{
  "encoder_arch": "vit",
  "model": "masked image model",
  "dataset": "cartoon faces",
  "train_examples": 203450,
  "image_size": 48,
  "crop_scale_min": 1,
  "horizontal_flip": false,
  "color_jitter": 0.2,
  "method": "mae",
  "mask_ratio": 0.6,
  "loss": "mse",
  "encoder_norm": "layernorm",
  "encoder_norm_position": "sandwich",
  "encoder_activation": "gelu",
  "encoder_mlp_ratio": 6,
  "encoder_head_dim": 32,
  "encoder_fused_qkv": true,
  "encoder_bias": "all",
  "encoder_qk_norm": false,
  "encoder_parallel_block": false,
  "encoder_inner_norm": false,
  "encoder_drop_path": 0.1,
  "encoder_patch_size": [4, 4],
  "encoder_layers": 6,
  "encoder_width": 128,
  "encoder_positions": "rope",
  "decoder_width": 192,
  "norm_pix_loss": true,
  "decoder_layers": 6,
  "init": "small_normal",
  "optimizer": "soap",
  "beta2": 0.99,
  "lr": 0.0018,
  "beta1": 0.95,
  "shampoo_beta": 0.99,
  "eps": 1e-08,
  "precondition_frequency": 25,
  "max_precond_dim": 1024,
  "one_sided": false,
  "adamw_lr_other_params": 0.0027,
  "grad_clip": 3.0,
  "ema_decay": 0.99,
  "steps": 20100,
  "batch_size": 256,
  "epochs": 25.3,
  "lr_schedule": "constant",
  "warmup_steps": 600,
  "weight_decay": 0.06,
  "adamw_weight_decay_other_params": 0.05
}
Rows from block 0 of the decoder, named by matrix and row number. Rows with one number belong to one attention dimension. Each number is 500 + 25 x the weight over its row's rms, rounded and kept within 0 to 999. All counts start at 0. Numbers have three digits each. After the name is the row's rms in percent of the matrix's.
# v: attention query, key and value (stacked) (decoder.0.attn.qkv.weight, 576x192, the v third), inputs 96-191
# proj: attention output (decoder.0.attn.proj.weight, 192x192, transposed), outputs 96-191
v.72 120:498498510507490496491470448493552474508485498474484530481549506533509494501500520518457489523505493524457501535526523506485528479464502484484480500494503492501498509501492503504536503441525452477526434512455526483503522519494497490493474513458493506480548498492503530534495465457525465541
proj.72 108:496492494520498508527481503524468515520511489490547481520487468510471532440505471476531496453508458544522498510490482473489484488506484481465509505495517506508529484496520551477541511516506494481494494494482482493475435471495489511525519526521499492530486524530495533505540509549486543502
v.73 123:510498511495500496500501482470570492495466488517490476517488483529455493499502526504528486466527491521499474455526503515509524518454471511521498496484497497501500497490501509496478498521521458504510472542585475533530483529476509484502504481509497517542471497519510534506443479524537487524
proj.73 113:461531474516469544513503465527450501498466528488573506471521526447532522491513474495506528511468526458523522481446525472501491517560504492486496486536500478521492482514528515499501487503537477489513512513507484485478515536477508507497496513478488498489470544530463476479482511449467472475
v.74 118:496510488503501506520475535478490514568539482458512496484513507466469506522464531526447550474511449497505460531522569473481500473450562498515470502501498511518491501508509499488514531480518521531504466488490507493533516490522486491504534437510486499508490485502511467553554489557486507538
proj.74 105:480516513494505497476537489464468489477500523526519531504487495522505485475533461489488476515518478534508525517513447471511537478492545507530534497528495492499485472478515494544453509527478505528508580454490527470486513483469523475506526512527485519501500547512523489478456527470502531517
v.75 117:509484530504496503484523493526449490511530464485510482471500514498458497532521516483500506448510488548486485495521469484463565539508526511483521500486511511495491510503524489519515511493506581546535481519515495519511510470462495504490532492524515486473491529457479485493450495468512509473
proj.75 104:501533500523454504557478547474521483513461495499503515504468516548517489458500457470500460486468476494485478511507499553533492456473521457534515544517455497507509492456508467527476484545543507481529494515526492517497485486508549487515504495511462489535449509540462506511494467527487505488
v.76 126:509495521505502488488518486532524534551491506470528538470499473463462456477516473520495469435498522510494520534481481502470503506490469512532566511487492492494475496493508498525521485486498546531474500490533511483477504485494521487547535471467485534525528451498452503531466535447504525474
proj.76 109:482500481477514486563484467494488497493488512514484497529494502544520510480504510467481491513450454526517469489507485526500490486471463520473429485531476509513499491495497496448517517494463474529522492539451497450495489526546485529485503539528486497486467499493524473502454461521497493543
v.77 121:503497497512513505496503493499446501514534492541562564527508491517516501475483498497511518499475507489510489493475490463509444501564528487496532495504512499507498507498476490501477482503434513483509523497522514528462533502479515549505525487521496462503545490465478479501538460568499541545
proj.77 109:516457519480492467514539500470530515488508497453491497488484532483467523488514540481466462489470509483508499521523497538475477497497472495529520449513482476538515489557472521502541461512569482498518501474519515499480530514506478497556499485452496481506524467515547503477474537476465509503
v.78 118:486497485490500485508499501499503521496469508523450517505501489514502542476476483475496467492476493496464489478510439421514508491517463507503603499493520505494503523500523530486455498492505510521515505531508524452467516525474498546485512529530526489517514477476522465524485493529546490498
proj.78 104:504504496509478528511504483460477489466491486496534492502512534495505529466510456505499508459527556504504509535492518543529470484483513488497484518469490514499465491476445437505476535479517449517489451521516503523539476478523500497540511494474512483500519508477472483508522491468458498510
v.79 131:505501509492513476509495497506498479558502481482520489504484575508452502508451471533475467449554488482513494470496504511503529518545526495467452502492499497500481518485513521511524531491469529508499513494503583491474478485456463520508485506499509472538491526491519545524521531510503531508
proj.79 114:491514426537464489516483494504486468497464501515491514490489468504554485509487528468457550509472513514485527522490494528506515491465469522470501487497467522492511484522440484498537479515470488474485497467465477516488533488506490544484556449495490514490536508521500465440482480515529496495
v.80 118:498495495497501495515497492494535479426481442495489523499558496490512489528447520498485476441504508508520501512506467502489528450432553480481492497493498489508488488483513496475498484485487489450480512519451512539494540469546476508517523474470491506490514466516496535522545475450470522508
proj.80 112:502515506461496491491498549515469453478502511538479482519470527453470499479496514524484469520498500530473499492449488495527505516509540524504508495493490492492500470470474526455540541502515498509458509467541478448481466511473497464446485528475500482501474496484530517501498501520498507518
v.81 123:501481508501503494500471494538519542471482503520531540476506491527484497480520515562519469467473512463496517497516473499525481510515496491488535506496511505490501504502497505479497534483570493480496508470514464543512480493515516489499535473504502515510496492499490489489438498469518504515
proj.81 121:512527509528508451533497495500485513521556495457478538513509529517520503544501493535507546540505475553496504525527525490528482522531507522483493524507484514502542497504517504530542481473504518525491461516498515495516474471520488501477480515503491472473447519519516512468531528527535512492
v.82 122:501504489488517500511508472476478557468524473483529495516505446507506530519491508479495541515495527500472484538512474549486508536528533505478509493499504501509500508485522505496512524481491427522500476456523509501524527501540478511529484525491436541528543513484494471536533538511505491560
proj.82 105:508477502523463491485541559502488533511490516491551453498464511500476485520499520485511488476497479518495494491438486487511518510468479470531507493470480507465547466508505501466474493502534471554515531547524534523469475475508474495494483504509522488442465513460551495501501513493466499511
v.83 112:494499489495503506485502496512468487502450465496533483548528525474470491504503522465525500463467490478476479509482534524514486470489536501490490489505513497513512508498478479504486478537525444516483479481509545539504498476446548504482523482525490441515491499527532482467494523519542481538
proj.83 108:492510534480500474526516529515490541524506483504454463480521484476521509522543501559466525532490514482472500482506536486457507530502435480469498527491490496532449535499462501501480480552496542473489515494491483491499546481490497506545476528514514505518497538511514512468530485495497530511